Rows from block 4 of the encoder, named by matrix and row number. Rows with one number belong to one neuron. Each number is 128 + 32 x the weight over its row's rms, rounded and kept within 0 to 255. All counts start at 0. Numbers have three digits each. After the name is the row's rms in percent of the matrix's.
# fc1: MLP up (encoder.blocks.4.mlp.fc1.weight, 1152x192), inputs 0-191
# fc2: MLP down (encoder.blocks.4.mlp.fc2.weight, 192x1152, transposed), outputs 0-191
fc1.544 089:111148157166098112103109130068133099129085155123116120094114123130122075124165077169172113114128074146135135121176131144118159126100136102162140138155126141113111066165115127163104150059137156154160173132170156031129066056173142092133149142103069135098140172096086162113074094187113100156085073140184045158119156099099148084108130115128157130151113181126131118117107127121031106156093112165090147160098131099141150109145083140180128141200132147113142212128117123126124150110155092129123150145181127151166108116087106099114145065119168133167140130188080117150204105106117124141
fc1.545 083:165162142165094112130120138149107131116081165160049161103137148065100112087123091140175144106180153177168111110061159099105148085113094105114208158132104173161090137149157105106135128121096088096170086169143131064140110154154166158086108195120119205128124122092147208095189096110214139123168099117087099144144131140089110122089133086107107103101145164157180096142109160144136098097102111126126114135104166123125147119174161125151147142149156148030100127172086106128115182167111120093138120128132147089133061155140157159140159118079101114146117148115107106163054132096121080116
fc1.546 084:145086168099194100078133095120126144103120109188136158154161153086093134103129112105157107085166159199112176097041116102096125145154076056130120133148143167139024145167136142112101134123180136116168139097096099137139121174119166129112143164139189147122098116147096212095125162114166125083197139159157112100102169140166124128124096072118168113140124088151164144161099107144133159094140128130137177117164144092142108131140051157138081084179161197097084166161082153125104143084143137143108098163127183130171116154111145089086168083138167133133098091140152158147127155101128086154
fc1.547 108:127123157109133116130105160032093151151125166126075177125116102147153119122125095144151197136110127134105170120123154070176125156128165127139130119100140148211104145101179137125106194040146128162109152135106199142120166050122067140141151161126109150122132109121151102088098097070141143136092123156125104127150079167138105172151108161167098156216160123144130078128123110157108125112116172145108099144115094189170105133112066115073148149095141179103145123118134106153155126115151090075146122144119172160105089178151118168101164152171056137108121130101151175062129116126076060189
fc1.548 096:135116159115205133133182097121155079121138159232113105077115121129144134107080152158153148133163173097117107111119142142116147181141104116141145123144092120105125134089154125098128156128156128085147114140086077094182117182128104132155147172109089163092139063125171137171130073137140150143168141134102022214123074166110165130129122105125141112112175125146119152126113185126139161080122150086129132081131126150170026148129145125133156092128186137116154154095064077138135135157151117054148182187176111097088164067145119149140104088130162160091110105099147153167123171155139157129
fc1.549 114:120123198131095088121176099134182098142042128156176132114127121105171125115116081120210194143105182135126139117113096105142119136075106092137073168125128099149116129149199105155096112126107112097112125105104118120120157098158179089130165104150131098081125180133164135168111135108055162137055100120137098135180111188156100110108125120154082158184145154163120074162142115133079131130145099142162133104118164160171123136090156128163157140156165156116156104188135105151202137133127177060124140110118123055126133135111138182091146061128144133137118141087081129076124021116102152142
fc1.550 082:173160144057092103111108129119198064160115160181152177098145125113165153148093137096124157086073162142105140082143132099118149120090073155157091118101108114143148138181124124100131137137088124156175115171155146059108150113097086161109150126133112139151146162152121173144124127106082182156160172164120114131181116125134129150174182176148135102148118042114157146153093087116163090136107167138169052132149100123148138071149079090136107111123120165129114146142079113187131186132145158146119155197124108103122117190100114154105181136062074169141158078141170114114204181124150143078
fc1.551 114:133142155090166112130158093156160128061177150117198125118078135108116103127154135153146218081105093189107104116114163138103128073116086121171112108091202106153117131167144114109103154120131091081109113089126090127119119113125148119082248132126080104138110096119154194165129159156140142150157105142117153160166091173106109076170127129100173149089079169144140117158108095151159123143111154131135094115109195096207087089134118134092139128139162123143115158098126107179099173091132142117154161159159133125172154107057116124130161146113114232133132133046134131125146109113146125195
fc1.552 096:138090179077162143152134095147115124088169134038151130138091075107079139180106136189119109084139156141126093141130151137136109134138111092156143155129188091179174141127084096171075199116072117113182130089176113118081159199135112083128121142157126123119179133125120148095157152106131131140124150118075164115178155144056117151107102152132156163124120139103084154143117126117179112135102146146102149097128051114167112133134155112098058123106138126124151111069164084172117134117106103087072155139141123132179141104110118141082096079117079077137122165099094162203142051132098212142
fc1.553 095:114142184111118144116148076131148089111126070123100169060122091080118153111135090107141193054143134107097148130117154064121239131062085108107121102143149151110201100147146113138177183131134117138119140125151180122186120096094145114083201131130173137127136145136153134169118171100071125217119112113119165148164140153119128101098130085143106130109120101154149153150113106143073148129082148143170110176097077103117111101128116110147089108128124080124119128121161133162179123130118097092140132110144107109115148164129114197123126037151145050146097098099110085100083044141149104090
fc1.554 102:160180216105113063154180089098205129109080108164127154090112124122156099124107112131148186110108129147094163148104134085167188111094109149117107135103153110119162126117183068162106140127158127106109123100094126132093142108097118161139195102180146174127128171136159110166106087073112170176113107093117101152178059178098135166114141069145125115125136120114104101140131194134098146105068089163160090110174170140108089102136166101153112115122099145162114122187164162173159135087091120031130138118164135088088130179095133123091135133160174066119079091119089106147135103167102141154
fc1.555 135:157152232114096176110136105097170106107140131118073141121171119064135155103193077066096103072129141109111084124117134086161183099116138138090103140102012162158137093139066143121063112096142141107137174114144177128148084096123121132092151136206115105069096134177152127080102137087112155075127144109119084116127089120051144119146145130167123128164137163155076105143128159100088124085142073146118149123133156142131136168125166110072120099101134099117136171126093085128144140128158091162133184071158169118117163095147170099074150102125168147159136134104107079144113123178125121113
fc1.556 098:102155146115154193131165087108142143147081144155165143137098171146081052105121090060067076130100182053079109116153085041099109124203056132148117158130128105096140133140132105150139093165113161116133120082167094194178174174116159169153125110153165122130122094146135162135125131128045152122155160134143136077177102145063130122142089162112075129059152152124139127176138111142122103165108122086129163150140101133132126133132096135188121180093100148175137165174123109130143162098165126160157161181153148071168151077128151151128141119126131146110130165129125137136102070091123095184
fc1.557 070:157163105107109139032134123125135146123140150163112147082109125073121118135091114099071158129110170145127180129120164123085114186101110075189173106105203149145109107133122123171156111147057113099150120179097080165137124122120092128170165133098130144101126136164149165174112079115168147148116111165155138125178138108192163141140091159152151110089202089173074090152156093137095079108155158120123123105137049174098099172157097126128171110088123117087127145130094124172084135141116141168197151065166121081164140147097126051126099132149133105121157110099134084158138084162103130209
fc1.558 080:141165160122074091074122105156090080089111149054135115099184142122123116050129097127129154114170115146105090101094163100178165110101107186138101137095079137106116125134156081074162181131088122156167167097091149097079146051105111130116138111187128123078116141172102104119140100181092151153102124118180112141101124088127132142149132171087171110140084070148090123092152132116193101159131095158124142091148085155218084142153123113103156117168142129148120190118110165165113092145078123096137096159136168107165066144149112136096184139096141136181144110099133057115088112118144062163
fc1.559 079:185138168123145079098117113073160129112117155169115089104147112159139131127158150115155102102107104150117093147042114134179108158132176100082119094135135124147075117175146097104154164147067092078159136148149128072165167062107128107112121115128152138088101154133132132127094156051075121189143109123083200163099129100155110189112104160163175097209149100207089144174111102103139144166140158145118082135172090148118167128143145189155162171138138154126153148128122130164127116156124169179118115136143123130111176174146098131042184112123092098091146103128129138152159059088063118112
fc1.560 089:187094116162064084081125067056170141112062143140088068109112123144111128097116092070233152093124107156113093124167159136174126173100155116111176083153136154147154120156120126132113099094137131103127121157104117108151080137124127087133134136140175156150139098129104118081097116113141170145113117106146128178163146157129112129129156133139136112110129081170125149134145116188127188165131116146161118155176094090100179166173169151079119167118159162122113181202154119125089091122090116139148155095187149129151110143148126101132139007046144163129126147088147156119066118196100109127
fc1.561 102:128148128181105123120158079104104108160103106152147093122171136186127152127114140086088136138172157129123096130085136079152142114146161166163175122109155120118130121059185106143165101115162127168072141088136180100173160126093163078160163110151169126151122165189127109154140144140097083165050072143117066130140120146151131151062099127162101098103157111096113124132117071129090158165114171169138092143126194134121155113104110174202122111160094136115112119222131165093204089164131116107142086077149148153110105191154166141121176081156145112146086114145117208102098111143087079113
fc1.562 090:116145114074174136149127105096154089140084131126119209199113144147095076133072118160109145154145119177115091118086107135166174168156156085169126105103138090159117139084137129132125114141156089103110131105159140153153142125119104139156144074129137135115135148073119208161143144041193128173127114066145088146141134204121141140140140146110133099137136186133149133193095149150121140164079053107100140098104135135219172178088128157160193140100127155115133131078097134120106095138141200086108130223085077155096119117095115140133125146180086142098132168123082128120159132090112128092
fc1.563 077:186092126116092148134105149173149138123081140170152184143172089150066104115090182181138169185152166173107099104079140187145139130135105127164079073145094149107153088147137129137069152136085149143098141115135122221141153192105155114092155118109136097141131121133113119095161140147149184101121160069056126045141085187154117191150164161187082122079087143118112102128136155098121107126140125156118168147072134057129085123153110110127145093115123135084100109148098061140095097109151117109072129104132136125144097181112162082115155123066147118104142160102131195115106144182129139115
fc1.564 095:102178171092136141120113151167189089071129186102087121098072181129086134110118079087126130123134158178113145115095165063083149191081066144130115166117136096166129078058152100120131138111135124092132143168147150110169088186110121127125176119122123121141133143136124164142122145093114168054131137187095087155104141168108094145126150089114131111114136147173058147128121131089072100145132128097096145132177162154179106110203195111171106122129147131151134155146085138108099178178120085016133140180126112052156146066105128132154134119093123107127155169136171166142121136143122149138
fc1.565 089:137197132170093112130154071129120175084147121122132150127095134085158095146119115079122164105088136112107145071103135124147125113112098125148132142132190117126194119156131119120100191093142117161113125098096209124106092062107030111142119086179154104123102136105161140195108065102135162138110116092162102178125092123100115146104144128147105143200131074124087150145161077140120101128085098180122168091073119163161128107090183117076166127115106097135099142072102140188145165122145101128165110084171128108058160094185168124105176177136176143130114064100155157135157143072089133135
fc1.566 078:168112111147076158156106141101140156104127147123193150172056149083131079118135106087061138124137138073123143134187112134165111096095126175137127186132119151167120104042138126171131137077186078149193110136161100184102203164091160116180098178118089170156175145129146189115133171108151142205104100103045156020125153144160116131125109108156165169097089147154181118164121132106143145112091145157120164115128146112131148070143116173151103161128159124110100155103155141152114127169138073137133123148121140105157131108126115154058107110130133092109099124133083101077090120138140108150
fc1.567 109:202142118211171169137118193124107113142150098130119170133061125153095109120087142091141141122200143169136123115148165049089135136149129074159117151100137089169131116074152138150104168152124129151106138129130166128172109106136130198129129127150158151120122146124120191150109019167092104211171165127105160100151107100171127162093083129118088092124103158102174109129089069149108173139127128116102092131160081137137150149139074139112126132112111127140117165162114152116166129112115105052187119083159154121093110128096109179097108172100130152066129134095090174177109117086111080191
fc1.568 081:104165153143127142146172169176117056107139067146160158161074133086102121165161107109098102139124182170131115182108174105141100151162076076096114095172195096128097152165181109106108144155114107152144172150117175137098148175153161053120184126117168124110119095110113149148082139131070166172107126148083072115125170166149102144087058120159119129150134087159133172152118142148157169071097161162160123147141117114179139154163143114130081132106164118148100096134064086177115115084115091118156124124160127106111136168087100144147162067100162049166127145149152188123144080131065109150
fc1.569 094:125111146133094127098148117110087176139081102045108084072132116154151109081160140122101086037124131152110155115095137064147113139126103159097095136119142125172114134147137125124083172107140126095124154101136174118101177087122096105101175105155110114123130106122218173147146160160098139137138156159052116139145088136147171109158119093119152166047165141161088105101109171113094155109139115123147153107144133133178098060117102103092110112119163169140149152134196095116135073099155162091167186125130161110121155120154115214155077083108092158133088147056157161214109131164079112141
fc1.570 101:161108190120168171158139149100120139120126142174194169164164117163145103138077073148180127155139129126123114124109119142151121095143146097165106127132158136130078185107152127169086077142156076132107122131127121056058148081118125044070109149179155119118086148127145115086152174133159140065155115118053163115168162172108126166135119103138174112145125169103176066127118174110073196140114147148105066152111126124141154142159055115178116115092121068098138184101101115107127134086106163105098131064097119141139122099158161133138170093109124140132125094131164110129106120081122196211
fc1.571 112:097115203196184161163133076080183160094115115125117138114122153141055104145136098052113106135139138196114088131143160158171178149153143155109161159096103109124145140190124098126126137148158094140121142149117158161129120154122083129125126157131129137102123082182146108149096100095168142189109164115135128138134108128194137027150076125128078092152093192114171109120109106150145108101125145148107133116109065161167129081105125128139178129108130126122051189125095074153118117151119079186177112150119137079058153141067162167132126088097069157132081121124107156139117076129095109173
fc1.572 116:151115131152156150085156167109161148087111092103183115075144121107156107114172164102164118112111144100098154134136088123110085172147122152115019164093095137067149148147146117100097127115143106100157115126119117108143123026147126074123125143108164122115113117122163172172175116151106113106122121190106200122146106145145133143134093099156122176127129176165088104109129148103117146070134090141103137146177110106121138102117097144144106075150178135161178120113111083181171140106157190066138185131172138099066137070147134185106159115103136160105126135073145026067099160177083108166
fc1.573 117:128072212106114076134184112124199100106059116127146151094144067123178082101111114126157199146109188111127111113114160066106176161106137135099089151126115114139117141156149114162089137147130129108099136104136095130143130122109144094128219121107151138119146118112156122143089129089109176141091113121125061177183060196095109132100147097153132132197143198151091098178152137117090135101134093106153149142113138123165152128134144133111155076149151118116112125179131096150208134148121183048133138110104141079129120123126156146113116099112140099150069114107084100105139066156024145140
fc1.574 105:112100107085175044114129119131133161121120148086165120132103146125138117110154091142150153084150090170085157101083114128126130226113158165173084063133204118068160107156179140102131130110153149143104139130125155138121116085123142097088190141111133161151108164135123115173125118138086194179112104154159213156174163172042140137124102131153118151134078093201106097139149119138116126123112098129117113133107120048251137111155124170092096085117164083106142129138129107187140138114095129106119172113127157143135103096116120127139185132105127118106128078085149125125127137125129153215
fc1.575 121:159165146086109095148176132084146133080116142114135167156117161151100135115160095135132172108101174106100090133115131110112173178160086093138152093079093102119103148071156134146159122169188145086092173158116090148179100159189158124101104072116143118076079126119141114168129108078172116124104142152074156095170088129168121072105122151181143126141124121144119105133117111074116147129119129104110142109114114034108113129117075159177153055141110156187123185126071061203117092145125098139115117135149155078106152030141120187110098095171146074104112137139112072094159115108118110164
fc1.576 099:176110144127136060139141161084113132147116117105144152091162090171124102140159111119157093186179140141044137120127142130121165141076160166165141136115135177080152101145117089136148134122154119100100138117131134114128118121129122110096134142150130181123104121138156104167146126140130147161109032193080190068129157151102120126103054149097103118075110111116128110151126069197144091143102152102091078103085170060119180087122159145127110085146119088164110145116189107154163156100110128111168115113150136164127117094117102085136201124068095198093155157106054163169126170122077094207
fc1.577 087:142180150108175091109140133123181043130153137171182162099139106073157141161143147113143122117111156144165165119153137119142136150051112136094124161118128096075153152171155152136104098081132166160116122065121098182151186190108105159138163108150134131066157077105123131145081138106122164130095168118093130098140114117097132137119161115164115096195081100190170148175091135088090102106104167116170149141113068136184123081140176071182051143136136100131131138156100200190161154128145145127146123114108167084142058100123162083106153151104130184130113077109135147099150060126118132108
fc1.578 086:186110146124156146115146118089162097075123096134073126088204100125168078180134082130158144131136103113113085153137161088137192134111113154047105146141126112143139117119107158100159032131116114135162158091120117092150100184097129121112122141170151194101133086111129116101135143161136133141100112160126125125113150127068090077085126046107112155128115094120074133124120096092181102133194119120140158146148027077195116134144160066090145135166113079105140097095086117150199093156152160169111138125092105100101100132171111116094097157103175132149078132099087169119170098143092095116
fc1.579 092:177160159147120127081148119084131139174106120110161145099076157124071156056082108100132167079133144121106102095203152086125096135139079120085153129118136084141159064140094150144134119166085127097135134111089068107144145110135180160128184150171171097169195115122096140094147148146122138213140159175108071123181098160073100096110151045165127086083106176093193146161162066112139082141108116121109145122110106111134129106123169112114096099104125152100114162140174095132108131149076074174131143132146074114133140166140166149064183123075147138132119136156136099093157095154162170122
fc2.544 077:165140133058118132138119127185099212100177139142097065137143090172097114161069160138107087149157186189087114135123150070134138149217134119163161079097158097125136164140142117145156110135070159140128130097109116169083170187148060146089104117142140119072097073153158158116150106071106140118111177081112173193166137143184133139160110155135055145113130124160158163189129128155206181122116114113110136103126109137074139131157117093126127164082151108114120167110109104091074145084108124139112088115121151141119070150120165114135102169185149121143136130104124106089125115151063100099
fc2.545 066:166152119076115093108166101147170125141172154104127073130198141089090144121102166055104155184123124098091136189178123182125136071160141133163101099168152110049186135066105124172127178094119098117156147198112102151171095111091156098171157169124095147120118156115059081126128175124091125185115120108093150098152144180111111125077196121191194119067121148113087135159140113147093148119169113138135117175156110116186159126072152093140118117101125142128101100105112112138068095140078066165063096147134116087113119101136145110118133152126159095121141104100118129126171139170122151156
fc2.546 074:166131122145113126126112128153112150173130077071142090141129101167127096107067155113167095202135060122181086114216129107158109216193215106158108131122100099079105104093110131099162147149101136126135141111060162131165150148125164182188105146140091087141128169110122158122152127120064093210182173110141095082078117136112167081139142129154120112110114085111126157118123136153106109120099103132147143163150109122188135152156085115090115149125147149108150127096171117148108107137100078103126116100147111125093088172135146123140075210158113077128104154164148125114205083149136174161
fc2.547 112:136110142060144102132097144176163091132081160116179064127121112103149172128115131153111175158113147131153095144158143092138124129120116103098107120177148133015117030140126140121157161133111138123113143203128131160101155130070168044132162073139160153133095135112168160111107135127098141088098132139119137180132127107135124154082084084145137138134163118116147099100172153116107140152110149155102093190190152161031095171073097117169116107111119151121134112137147194101184115118153129194129134107103115157179057117113158098107072103121175078150129088111124120141158112202127121091
fc2.548 097:148126125131096169178114217127120137088131105158174097151137134101181090113131162092134132145122161121127184064194114146095099153173105106128134131150190118104131107114138154118138112102093118135124106184179128121117168144122097094083085076125044063055160127106098117137076112061084172134133163159087164142140170134166078112153140142108146112123109164115206126174155158160159165132107110126110209136100063123132111111111144156161162133078091114108136109131095087142108092081128118201184132129117110118093155068118122141147105170123132042147165150105107144097117150134187153161
fc2.549 097:093108113140137133159097124157128129133124157217121201150170140097095147146134140143142134148137082052100130139121136091096077135094126147092133131090148109074137166127114152145123175137083134135116122058142174203128173146144075093143121154100180127135130099127104114094126108128110104076144127150164140096126109100075119144115109125120143140165127094131112102026142111108088134151133121128146088064119125121105148164097096112172103102172145164151154105138169135105129107162090133088051141080126124109084134123192160132162067255155187155148138131104131033126129138127139158150
fc2.550 074:146108121135115090146101133137178168113188081091098146185126138092072122106163163065132137189095118122134122146112160117120136103129113125107093153146129126113128087055149138121131175124135139143139123113101125145123058167083083168186168055138126144147091135152073135110120099073125085124057167135059137099120071133110138146134082168125148114157142136095142085127138144088183127146138155112120140119107239163118118119123145160153107238145112173104083098168069177140145123099124140183161119121102170127143069127157126152102121167166139228147141126130164108119067126138135091139
fc2.551 104:127124064069172100142136137159084120128151153057160145118131121145168130117155130157112113203146124085148125080147128145023113146174145205125116141155125193065137133123124139132134177125162079133121077153130136129123151173155109193092133138063122125153161123025146135144140124162179121121150155148154127141099124101137157163149157128048149143107110121110106173101112141136126094124080112103101100132122169144149152127146127173114146157120148154145147105067148166125077140111182124118097134131133166192132106142107126101108085155141000129125126232146167103117150125092142109133
fc2.552 122:113168093129096098097129154092152157136017112156139157117134108164127139122166104086224152202174120153095094175124189115124114087094142153089112130103098123132093182142197112123146083115177134140057165145171152108130097139135137129123109079124182148141113145138172112139148122185123141129126058167148088129110124119121120087088141089152118113154155174138129100117132097145065151143159126109148052080083175117083181134142091144185138149130150125106099127178142130104167113111132152081199145107091053150080145162104133115179156160104124183120113132100098128097092181100118094148
fc2.553 077:075127125093239190136092138141146117135087128112073111122110124188140152111103106116134192100080082111157112126138148125128135108095124130135139122128110145187109119173087084149131188166169132138146111113151100130117159181127113135173131125141088102149136152132092132158119110118199094124081153097158119146117134185119144114109129089141147106130109112117087122042152192126139122141129136162132152122149071126111117134114119099110170170113138235155112102122132076166107093099116149126023092149128157126128211160116090181154157015153080086099097162118152127168110149114123177134
fc2.554 105:081142116154156140143101075158169171174122100104039206139144148169158118095113072094138158120121067141094149113134119162124134168097100054129082127137153148141170125138096107090148102118078120176125137085166135233102137166160121113112142121112107108154105129132135095155128117115108171127104097144098173050087124089045168125174105106150111132101107099131143134119098122132081144130168128168118131105138053147158151121115138131090105131098189162148100134125156075163136142098151118119164149134169168129042208166105173158099192095082104130110132160120171168138112139128180093133
fc2.555 182:145134126111149175188145108129135151148114186153083079123148075098152125143230086196156117097113146113056114119099102090092146118129143154111147126153113193161154210165096114128120110082183086096152110065124133137126132097194158143147105139110158104101148132117206142165183174179173112124143047169081149127130109091151167140128135143102141131135136075141115041119140173151121084111075107095113126112132132063145158124139133094121130148086154152113173108120111088133123144096072145065086173129133214126198126098125094135109146143112106130107167145110107142144101098134125119116
fc2.556 109:148135136119149125142066124120166143114123163114140215065087138133129174182158120123138159091115066152103132129079162179137124140102068103136091144092112131121211094111125182178122086141157119106134126095097118103080118076124088163000137128152082175101113190147128146116151100177077086099085158144144141163116120152140127150106134117143164118094144159172135158130127111110171159120146098133132062147129147122131125133119131163099136145141130112131121138128139142136139166153147126129152141056103104153116183190134104142098123167055090125154136009146152100104152145151039112115
fc2.557 060:086135107103167073140088158152082089141121083065153159086108114141152129131215202152137107104150100125093112118158116097127177100100123142125133143123133152098101157111126101134159099123158125150106090077167162100156080145095157172149113120064131140120121120111086103117139175147111121171191130139127095173118141140107134063083167096075125147115100132082171110163115106156179160100077148119097158115129232152226123130117168167075125174154088105129154104101103106133131152140189141127083097170144152174097097074115099124114136147038140169105114103105147100098173147165127085101
fc2.558 056:101166088119116117122081116169127152097162124136112082136075132067102116147117147173074108094130170128135112119188141145121144087156149091129108169151174133153191128078158229148142094120046173134097085117150108130155137167159088113121089107095152088113134101108066097125143151185071131116084097049116202091142121089085120128157172152121108146137165176108133143122139088124119121145163161074149105118139102202094105120150152162095111201112105116137131154085099132151111146169157073107124101131116065135164086099112122122136119154137150175193143134137106137093225152148144153156
fc2.559 071:107151123132117089116123137218147163097158098124081150153121124068144122087153144100120128111098118156125122117205089142135163123139069121172071154134128111174092179135124095193065055078104172107138118083117080139119101202129131112160145139114122131140136147141109159110151044134153142089071190124181091119097089149157114097161129172107065119079112145075141137121139122120108172077102167071131170147116134150125109108120066087128100144110092112127177142133152179099114132131097135059131107169121142154097197087113133203169143118150172132152157156164118114109113155092184144175
fc2.560 090:139158088085142129114128127111098128112119143134175150111129093122176158123181151116113126118140150114114163106151113134118099082153110166184127169123103139092138139121189108176102171066099126137134118066155073133139123155147097164144128106085112158122151185095137158114133087157102109173169200138155104202156166130166128107137123161122106157138062139098044131173152146139134021125085119079149133072074162139161088145101131156134146130143120136150160108104157155132117187072157127108078128158082090142042073135074139132143102184136044159102104122156129086076174150076146144112
fc2.561 114:090122119126132094139140178188133188126238130105079192145118061117140128150194051161121144138128086116108131123112147191087104100087083077113109159097163161092115126198097116124096175121112098105183131111127096183105126121177105173074135128118114149129157121093158121085132121121193127097130140130154210121111123137101136122143126142096144147123133182131148160105162116108180107121127090111115114123102150098164121096141087059096117100155106105129129099132152095135119131115153145084084110184126178160152161092143122135112077181033075095108146195149125116130154154111167191131
fc2.562 114:128086145126145062085143178108100120151116105116129062069105144100147148129159128116124147098140135076158166175115168118113111186139119130139116147179083171119116085066165155128100172097159188145171122179130180136131147130141166107157153146141127132119135093150172112171115175157149135193139125167066150122122117137124154116132107108142126153159118085125153114134148106129085110048126118155167068145127000134103155123167109100156066185129151106080100156173131092151112110129163140146110160154160165144161109141138107103069116157118051115177098116104119098179068080152133085155
fc2.563 061:111123135134118083131140165075119119136151145096146103113089172114163175153192104062133092156136140086190136121130164169065062120098113122093143157157150156166149112124106168156132143110130126150160118234196166122075119140176099132141071182095083154104120101118099096166088116138139081111142117170213134225073159130124108091144110160120156121164153142095191172098131115101131130140119187118115099149124109176120118105124116181093140155096133096167178126127125164121136138125103104049170143202104111133164122129144127136167083161166086159122133146150148094174147081113158145098
fc2.564 067:142115117105136125172111141122102137151135126191153125101199136089101155135162125200181110142093172098152128135116087134125116150114120063129076127165145164073136182122121092115112146095126090159138073088157148105144156029175137081089110084106116100057175092125167147098123150189165135064103096140081140081167105096137151135104189170123147131197128162169147134150143170136116139127076105122083093109146079091100116143138111098157097119143092131120141119157097130144128087126102177156120157115123109145129119122130158117161123183128111189100133145109141109153000113132166168168
fc2.565 081:158169124162162168121155129084138139111114126203115096124131141139122130122147156193133110089113132155125153113103116111135157120172152064122081066109237090158162158097126160125110104125090166115093109118076121152148151046119157132120161145092152109102086102133135132103148157169111158124212096127158107100136114085050155135159139082115119151136173138144198135151088138142116161124128133112109094104112046135122117136127165196099103137086157162142081148105179111118129101108159137104088120143138177108212120142167186124117156125076112150071207138087145139090205116143113095165
fc2.566 088:055120105037163114110153156086097052116147098115059125139132140172145181115186172154164112126122139155113148191097121172121126135133153100091157113109086084094138099180118127110130072127128167153084167144122162109141074105135158130081136163164129095158147101164105111115104143147084138089141113161142146199143138122131140137096131163130167152190143134150095163111165118112099067163130128136111105109103124179113170124087162102084122025136100109131094116192113133123168193141171171107164156090110145135091075159128131085146137083113105116182130073090148116112158207078159139129
fc2.567 105:079096168063185113123148094113159085154089184097112121093191106118173118112111079165129163065088133103104127151056144145131148098127152198124085125160150146098127115093144136095113194137107105106141106150082133207137130074133158046095160189098115131111160121112118109140116145106128160130123150135237131135157095130084094127111169094114202143095098095161109112128119148118142108139123070170134126109159081124167164147148125140132094072119152148126130104158154113113136096168148120132091123124147082172107155110120116121152164077181064131065085145132111173154084068160185153126
fc2.568 056:110137172095079108116103148122183180121090111095075119121119118129224141115101201234108131138089091116177164124136130151148123087109148058153086152150096144119126134124157160148140157175137101111137140135125096088125143098123174115152104052108112126087201125141118127149121130170087128119172162092228097147084131146177100178161166170140077127094176138123109112123172132083130150158132087103092183151156141117114092156134081118138126061078115171134215140140175120113169134181095106119164101148116163156111111155166154144152102130148154121107067145141133081127092139128136123136
fc2.569 076:162102066061158102143095118163101133141159156110145127111095150080087184129122084116174130156179139125139047117124166151102030081152140157196158117117081116134121136103143190133139146167148113132149142040189110125096096082148147148088127131112106115141135161124109098082145183136102132139154164157139126136135141137127150130099155113122067143136165137159131125154134171181155180151114193129110097124155196127060176121124061117110127043148136133134096124120141126122092128125104147154121120134097097168034131109145119111176178147084155122129125132125104096074115143110149232130
fc2.570 092:135168119147145183124127091108105146138155136130112098155070140158138160140147133064157089098137065129130123162123098092129126165126163148167155111083107124141168135121120107151132155104115122128121161096084141182119063146110165122133151194137130156126112130120136143088127087172109124169142151102209099190068157158118123111169167124154079158092098121105150159197115104118189119157174129146132168140159153111173103133117114111065120126145133142119130165070072126095115153186110090195153115125145145100017173155159098122048142190112179155127046067095115153111073132119119184125
fc2.571 130:143141144112085159146126116125128115074157054191095119131127113150138125109047150139142116087165137114126181146116105109137172168143139009143114119123169092082191117098160141102161086078077133189117168104085175155137179146120207097141098119120096128089107113115102189090103155141080105065105138133087143079126143112096117139100065118107167123102119121102095116151117095125161145108160132167118138167147099199106103106159198095052107152103098080171146155096087118137105104135154098136180133109152120152080138158166121162154102162149155082117113079167118136139164133090166132123
fc2.572 127:149066123121086096153115164095117072118043160132146157149160128081077126200061138167141145156158177132096131150084192170125080108097098108127052103104111130136164125141145117126118141161128135128195122117122107167143125096111150069128142095124199143144156130130168106108126116112093146153120174124097168086132101154099154176114161132107119155208084157135129106157140094148102126173153073111156141143146141112166153152141111143094155142155157060085100112132243117135124127149093116100154119100121031126105071102112110085109116174126090140106081187117100108141111110137128201123
fc2.573 145:119125125124115192156096149204129185125161137202162192132148153113075119120086146124175137159151075123085171116141143112139057167098096105128087110130159093097191123120131156089126153151090161167121140065107143169086145137087074112143081101133163078107129093125127111116137126139096104042156178133128173061119155079067123158141092076129144140172113101151122113043124079110091146136127121130120144089149111158102140175118116127171094104155156162128162152101147156141142120140107092118068133135170135105085140165167131140134100219164157178144125132125143044098126097124165163132
fc2.574 103:092114180125250189106116200077149110114178181125167156155091149152153114159089135117101140133095083080128109145126145093129116130114139077099098164097171132111087098143096160116137126143104101123137161203073100202099151133149062166111127158208112148109122105122180125093131124120161110109129183088114188132087093163084111153146168137119202090119144114111119106108121125050136116105111113133137122121183112122221132154147169102105090064131078110159123130132108143097137129110157129173102078111124144110213099149151112099094124106108111109137150128110139146153101084132115144092
fc2.575 107:127121154100128131112089143130152156117186136065202120149081111145189121116130136109149161130150129122161109131082167170086133171113138134114108135091079136139152092099137171106129130116148146098126147102098133019132048128095152130131081124138178130123165124124097143117144134120182127126137148145211114255136131170189124095092159151147204123134125115124073124146132141129216058081113193101125154142123108125125101135138139145093158111130110173115108124104062121136130145086153121215120137154124148142168136139077080135169145137148117070131067071149125167110105124120133132125
fc2.576 112:123062086102108117126178097119088137185094100159137114088136135120106138130164086118248096169188165080144129095085127122078106129107167170116138142119119140058131117077128086141159080096123121138124096000154164117159117141141140105137081110055151125093149126129154125193127131174148144198113159129145123128117101106135143155083148141132123153159133116117055126146128112141117155120099138143098098137129172141060187152152134169113173132142158158143155096119139144137127150138176148127189133174141145072135067209120157150149131116148108129108137132143121126086163094058119105070
fc2.577 097:134145127140112116113110132131145114115106155148184061179082136093097102138125178141178139133141122114122178105099148160146136131105142119101116130121116093145131156125109126123122139119110165134082136092135146137166113111115085086190120133145092083155063065128136133165126192122104090139152030084113119139114136077047125202111112034120120122160125152143151121076122114170042086156079107103124187101133149144095161160164187177138202102189133202124129152115098124143106111139063115090149130101116101146128160176115114123167124140167187133121185218161160111116153135118129139161
fc2.578 059:089096099110126105163105124167108081160127148096200115169082135081109149105075164136097092151120186080125128157141164166095096108116155120150118143137150123075097111164115100122120157154128167129104129167116132125182110123093125103121150161078071127123101120152106136109156139061160072114113083125141159106140156112111119141126110144130179086161170116110151105091126126132113072145089140138123115177159216145069174177153130107203098112091083187152190132160125191134130133120168092093105127130110142118159107140107119084176179105239065205158174114154146099120073157089149137113
fc2.579 069:139153145065123132116098129116142136129109130093096084122150101106202081150111143133130152132133056124092127172146185119137150121134125154123119074103210122133129088087140146198117201142151153115081143134117143049093158148106083078091125128128108150163087141157145142178123091139088131119159163140129147227157094137114102113120115068102204082074168148165119133122119134163102143084113122139114108138154067136124137142180142183153132123067165121080124138146130162160121113123087120129124126139147119088142162153055102172085142127199027097117109121137108176156100117147085061150